config.toml
arch = "dit"
model = "image diffusion model"
dataset = "abstract colour fields from 500 small random pattern networks"
train_examples = 203450
image_size = 32
grayscale = true
horizontal_flip = false
conditioning = "none"
objective = "epsilon"
cond_dim = 128
norm = "layernorm"
activation = "relu"
mlp_ratio = 4
head_dim = 48
fused_qkv = false
qk_norm = false
inner_norm = false
patch_size = [2, 2]
layers = 16
width = 160
positions = "learned"
optimizer = "muon"
muon_scale = "match_rms_adamw"
lr = 0.0057
momentum = 0.95
nesterov = true
orthogonalizer = "newton_schulz_5"
adamw_lr_other_params = 0.0022
gradient_centralization = true
ema_decay = 0.999
steps = 19400
batch_size = 192
epochs = 18.3
lr_schedule = "constant"
warmup_steps = 380
weight_decay = 0.07
adamw_weight_decay_other_params = 0.05
Rows from block 10 of a small image diffusion model, named by matrix and row number. Rows with one number belong to one neuron. Each number is 500 + 25 x the weight over its row's rms, rounded and kept within 0 to 999. All counts start at 0. Numbers have three digits each.
Before each neuron's rows are labels from the 100 images, of 14976 (inputs lightly noised), where the neuron reaches its highest value: "place" is the part of the image that holds the peak. Only what is clearly more common there than usual is listed. The data: abstract colour fields from 500 small random pattern networks.
# fc1: MLP up (model.blocks.10.mlp.fc1.weight, 640x160), inputs 0-159
# fc2: MLP down (model.blocks.10.mlp.fc2.weight, 160x640, transposed), outputs 0-159

place: top right
fc1.357:522524481476487468512524520478503532497460493534542470493490495489432493442505522508486497541560488528511543478493491464482491495553501536488515476503473498484477471486502482504499531489503461487552495481461492514475485468506553533461521523456485503494520494511503487453490541496523517474482500500526520523498511484503509523502494490535485527525498482486529503539478530511508531467500472500494515495506506531541491503448525502541468463471481504491514481478541483577490499487509452
fc2.357:520537483579501517503514483461527485516471512497478502571503503524463519502508473505495497478509486516497502562500464519506546499501539491478491494512491523529462459494514502546511475517533492466491505496530488516506488524470499511469507468510482537482506479518484505611513454497490480493501503525518502503488488494511553524448519461495521493501493504475526458530498518497501478466476514467467484486468489474520513518512483530477540509455500445469503512504510510519520503478496475

place: top right
fc1.539:516490531536497455531514474499531510543530507506444466516498505505477518464478482508520530474554496483535497501490510488541481472507492487513509523512459505469508457461496513511522458515490528468502502496520495484532516498549489503477486517455500496540477471514478526471532533496501532523510477451486532525519536520492470528545548509458486461505497510492480463558500504517511498471482521513510473487474497495495504482489520452517508493471468472564452509513481491505473491553469498
fc2.539:501492480457507475507506516497475478452474500506474502450450499460499532469477486435486470486487470490533505521492472491504519533465519477495514539506526489504492523489512503487481532544496515496511522498477513490552452498547476505523539518517491488503478484513522475580477537499485504483534525524477510498479448496523489514466470512546491521482476464487516511535497508546464494488501497489524524510453508526498481455518532457500556506465504504538495515484511484518477490545513488

place: bottom right
fc1.597:528553459477520471530507455478530519511513459506485474472472486462528508524479492546511510473518523534483475472464550530533487508487485436533486494513506480505489507530516527501504495469514483522473502477464467503500538499490468517556502536469511527519545476530532510502503475493486457512450485462471466475488507507505518513529510489501506549491492502504460529538521508510480510472485485521461455520511547501478513500508518475477505541509509494517478481519522466517555489510473474
fc2.597:509444525525492507461508511514550510453481527480512515479514488522531481528496468539495498499489526484483498515490470517489504505476473503510491510510494530474499493483485503510509472507503483532484499507443463480527511477485500494595461480525522499489528435548520537525523492526513502466490536491553462507489501477501487498492513497474510534488498444489510473523485508493540484474522484451456481497467488522472505483506472470468526452487489482522490494528504435470491519495542522

place: top left
fc1.322:490444513470529502536490511470484509505501479458473529495480511523487483495514475472530504479536427489498570512525509517480503484500500594512490540491466491461501501523452512481526501509507488511516481545504462490486465537511507507510508484519487460526500512494493506501479500514529527503546535487472486453523505497489466510534467535488477484485532515519514544470518522509484497450512527496505492476502511484525495458479535507522480465483485463543476517458526506524524485523476515
fc2.322:498548512458505476493528507461458532487510509543459506480560491448455484514493531468485501493516547502485565468515538514479464447478497481535508514470539481470535488446485512453496524516510505502491510503528530487498522472550496471504546521510470519480500540495496541501500497530505462515517464508481485499479514501511478498509495498473498511496523513509509457552494488492490497496506514490505526511533477495500505489541538521519500510524485483533489484516517517528440490527547464

place: top right
fc1.441:536521461470523458499507470485521493505525523505511482544521538511559487492505534471499542498520502482538469472493565546509497506505540486501499508486515517494504481508503453536443489512489476527535503482463479505459449470497472477478537487470501534490499508499455537467494491499465525470489515489483492500521529486485483459527495488552526500510478519504490467520547523495493543520463476475501485494498483465523483522485516463515504512480498468520467514489466516551506496537484548
fc2.441:516463474530487498509468492514505538488489499471533489513481497516541493513479477487483514474529487497510446500528496514476513467469502537512505473544519519531528517468479503481521484541498495467533487503548543501451557480522531510498513461522483460484510516545492499581487490446476502504489479505521502541472477539512511527533495493559475476496469520511480502501489519512460496488477514536493537498521526485502484542527475517515533453451468481476481516511474516478499501476517516

place: top right
fc1.153:470512524480510478493494470542547506492522506531485494500457488507517514500492517505512542479506476458516466493541502508482521476494525522500488509534479558475536490522516470476547482506473555490505480507526496514513478513532510456468529517510480481493483479485509517473448481504489525510511503508504528547510540468550535465501518483524528499499493498517503476429469480492431532515501515467520518473476493533510491545479466464514512507480489531469526520493490487460458500522444493
fc2.153:505481524490507521512494480566506518558495482514517489451538499487563518514497517494513531511514495540485486481516511502496455505468505488541486507484495469525528488469531517521511490510454531555477513508528503439501534496536515509555483530518507489530445507517499535520510472513498540479482506508490503543482477510482469461531494532518485470509506541509516573497491488499542480505473496494546493506504469510485517503545520473489474472463499525457528486479511473504499486511536475

place: bottom left
fc1.329:520472533512484496485494492454514502531472514526480488503508456533534526483485484504501489448470477474529501474478513490512505528524473497479432505505584496513486528461526490465514544497563458475513499508523494500492538517502476488444464497447495512519504520470511512524508466527550472489501498474471501518484506525464486458510475542540550498513521513514495544508514501488428497548500528518481498488513526497506512489512486478485465492467517496511492536523505501508495494502520505
fc2.329:472516485470442505492516527504504475501459512520488499530514516435496475479514493488510486500483504481492498564491527478537492485484505496500435520504501480494536492535522510482508485488509461493477474518488474462504470480488523510473502482487494471477518530506483483451473505505493496507517532504540534484527522505494508481472514527525553477508488500508563501514529488497555514542495473511459506501516510492475479514500474508509479426429512514453436481504510508542488511555518502

place: top right
fc1.475:519492486533529507496505486495485529518492525519492507521487444484483472492463463471446479538562499514559502490542509487468529485476501507505531466537472479493498459508525508516501479509502455498475499507519515477497510532548495549499449474493513506503453488476458506476508500489461464459527532501496522527501511528492469515501563504507540517546462513474496522517490532529525505484535489476508497472517523491531532488454514501481503499473459484493500510491479449537511536493516472
fc2.475:475520473487541467536508488538494525453493513478486523486488467512553527485502530496504490464499510511571479522480489510525482467528505514498481519459508485508498476493473499500465506525515485521503490476425515527484521490526534506519502514498531493501436475517462495532504508507469546493579446472497529503507492516465466543513469494500495565496464507494486515485507468435470508516495492486532500520440495498512498504501510526485541508484470501491518525495508467510481495505489496

place: top left
fc1.470:494483470492494495513481504492506524499521518512466519479494527435492501509520540513503531502527496520491495514451500506469506475498510536513463516520465510448468479553510520479526519460500535504489505457494449567537504461504495487558494497477513461503506474487482518488528535495467527509448523506499531477504496533505468513525529485477493519518484513562520507508492485487524547503522498490522517518446473505517479449487520486469533464495481460524538502501521507458526494466465515
fc2.470:529530512531513498489516467471529507465472531493477483512523480533457451536505500507484479528513477499526489504463523472476522525489515522520482513504473504499468471429502492472462476521477562495519494497521515438518510475491461517502472511531478479501521532508510488496486509485502463489443484507527484428495505475488509513488492477491528483491526500483512473532491515517494471523501494498515482492461508483482477466517490471477540435483526500514506495486509500513558526457568537

place: top right
fc1.285:470534521489496485502482485582506477527489511482508496479492498513509509502539504492519470481485528499539499533521466491480504489499496542475556465533466536450496527511495494519507510542471478537500511528528486540444453485527481504463519524472491508464509467554523474451474486492455512502478481498510530497484507458540533504500485519504540528478533456473468496528496500477528498504483502460506463521520499515492481530530495475534515515476497528484524496515481461464501539471494493
fc2.285:514437528491509494510505516473503507459480495469553499504503484506488513534499439539500497517476487501523502450511507467540515518491506495547546521436491483520496442487498486441478466510429512476497469551496511491472495474478525526526521539496539485500526498524542515537492493511501493507487493506549481499527500501482537490516488494534518506519483536476499514479463498495470483481483491478564483494516504490485518516493503482504480502503473451546501505473495544470499530465494480

place: bottom left
fc1.619:493478469508489490510498457502536498498502494505496487512505487513478509510494502519510539516516470481481508509463489533466520515512496463514489470506478519484486495483474507467531527462475473480464481495558516490526484504539471493463491544519499514481472522487490503517483538448506499504553489485464470545502538548544474547462522475538524490510519483509513532492532442502517514534538508501527532517515476528464508494483509509491423550504495476474470507499430516531502487479514532
fc2.619:514531512507478507543517481492495537498492495498466505518462486525513496523493517461512500511513502472500480512489513525450548496529491468516466464467495495559535554493516459509466465530496494499499553502467489479531491516513528501504482466506518500469546481544521507504502564528479496516533498501497505522534493468520476510429523487512483517510490526464468528437479486498470525473450486497502484473474457486507529540466488495523452492494520499520494501480456469494491479533488516

place: bottom left
fc1.156:493520521473474538509487531498476513459496511492489536512502463563495505491524471519497455490496463475506461525459477513508487499492483496530496525573466475490496506482451465486514518529566467491512499485512485535508501520516484492482505481502526497506496497450445457515498487496528504519505495491556509554479525525495499495437503526543497485476519548510503490511501473513516470531495473450481534494512471442506542516498531489514508511533467501484489502518508518490491545532486476
fc2.156:509503477518498486498499529539478509464419501502451513474463496487470476481471487514518504521503554500539473506494501494492492451492533509496522489459434504521485528525501538498509515485503467463482500505505499491499485491522512489530477523508469531486493516531516484532499493543481528475467503486479520534501511506511488518503486493491469551480484510514506489495561482480478488517523478547498458483551471488496525471505509559541439479527485510500485520518521460485569493517484538

place: top left; top centre
fc1.459:493516520500496506526470499495507509530491504517508462481488515508414488521503506545488462508515468505507484434470528497479476521494506489541468497529528504484494503529497497481482503513517520506485502484500525412514521499426558494495550503490511449436534502522516472538486520494485483497518506480547532486512553450504496481504507467496499503473521469560483490487476509487486503493461499498523479523467494512505507495543505529469533504497512475522501484505511543520534510508501503
fc2.459:504472495479538522456503525500485510518499479494544521484506517513458503510465539524529518505477504497503486495489477505460517527527497490464497488473449529490510506496472513474490485466558533525519474484485480565538497508451511480441491506479497520480481531442460472465498526507492540486537471497468513504503500532498479560546483491506454512488506510539526513490504514497517479506502508492516512498463494496527527469466498472498560487507472474535469509497488568504462486470514498

place: bottom left
fc1.190:495497529516500480486488549510488496531506521518499516484502528541468504539534470456512452541518514520483500519502451512465521525506524479480503503532529511519449523498485477539474511499506481468515495518488503502512464450537499465452506474536514553480502473446523491466512548514511511481500498483483478511446487456488504486477453534514504544512508506529519540488459503505533528454497549533508536494460492524499479512471502499492493484490487532486503480477520491537488520476480456
fc2.190:489546494558472529490502472510528473530468517498458498526483519484518532511481512479492509505494525485529495488469451503466516546470491482511481502481495496478472497503480508544495566505513481478488511512501538545511541515504500469461497516497496508498512496547505450503492502480482470478468493543455481502469506537513528500500470495507496464497532504482459437507514483496499497445497514513491471492505506500487516542530483511461570508524468497523523516545511485493540543432490512

place: bottom right; top left
fc1.521:586484501512484494561502547503457505461504494522517511527536473501479480508489519443526454501491509518501569481477489529529505520478489521514537528457453488502491537444488501487492481494481493490498491524542492503505559503475510530549528480492485508478494521470534483492504501485490525492501490472526473521501535483494489479501511527482485519485459520518476480477505500488487502521486469496517433488485515466514498511518516491490493552506450457525500522469511478478516528539513484
fc2.521:476515542487537499523487495520537499503483506502501521490470487569487544515505513520485459498510489480472556553490511534502547538465547530494487493572508498533493530558473526517493475515481496486466477498472531475516448498480495494493479557491542500438540493488534520511519528503505483479485494494482516517482480526495477482506490495482461477513497505508510485519492506485478515485494556498490555511479524461515463471469514485512487518508475486529505502510502467518482547516467487

place: bottom left
fc1.120:486550493490506502552494513511488501555509490499510520495520534531468517487537509499489498476520482527495521528537450496512459502482486490510456540469478503511483509468504489496517511463484480474466519487539476495496504515535495518444464513491538512511527452460550484490493549512534510470521516505492505490546502487512476510490482523528498516482516475485502518478494519541499465478487481512483498470476561554525521473487484447514490484456487534462490506492531516527491500470520423
fc2.120:491524496542503508538535550517507529507495513467506510510470494504514481571520519538502516509508475479521495499521455520530486522460509508444498507527484492485496494499510501521518478525515457517485510503458519501484464507485495466448526510499459485480502470532499502538482473477514517486477532512461503507498472538501506521520487508525572520495503474504481436528485476494519507456497504512472486498454519497551492526482513504490511431500489489444547501530516562487507483510537499

place: top right
fc1.609:533510553538481476524502489462508527469497529504530482468479507518561461486533503489497470518513488472510479518466495445505496494536524494502467460464510510476492511525471521487481504514490537511514499512505500556427476483512480504448520497510488492518520472450527543529481481523478509503491487445509451468499484506501535558488538484500492491478499490540493529508547509536523535508508527481509497513502535500509500542467482484518519482498499486478498461482502509495497431494509525
fc2.609:472500532511563524487491491487498505487513479487530475519479488462514516537468537540507495507475525490477519495454501506476504502522501455506489501506475492498474512479505519494504468485551551515479492530502486617460507525486500484471514488515468541516447512471504505508497497526491524507492495523520501519465551509491485468513508491470456519507507521513500524506482521501473507522528530465499502500507523467486501533480498513427490501525483503485531580482498524484536476492468488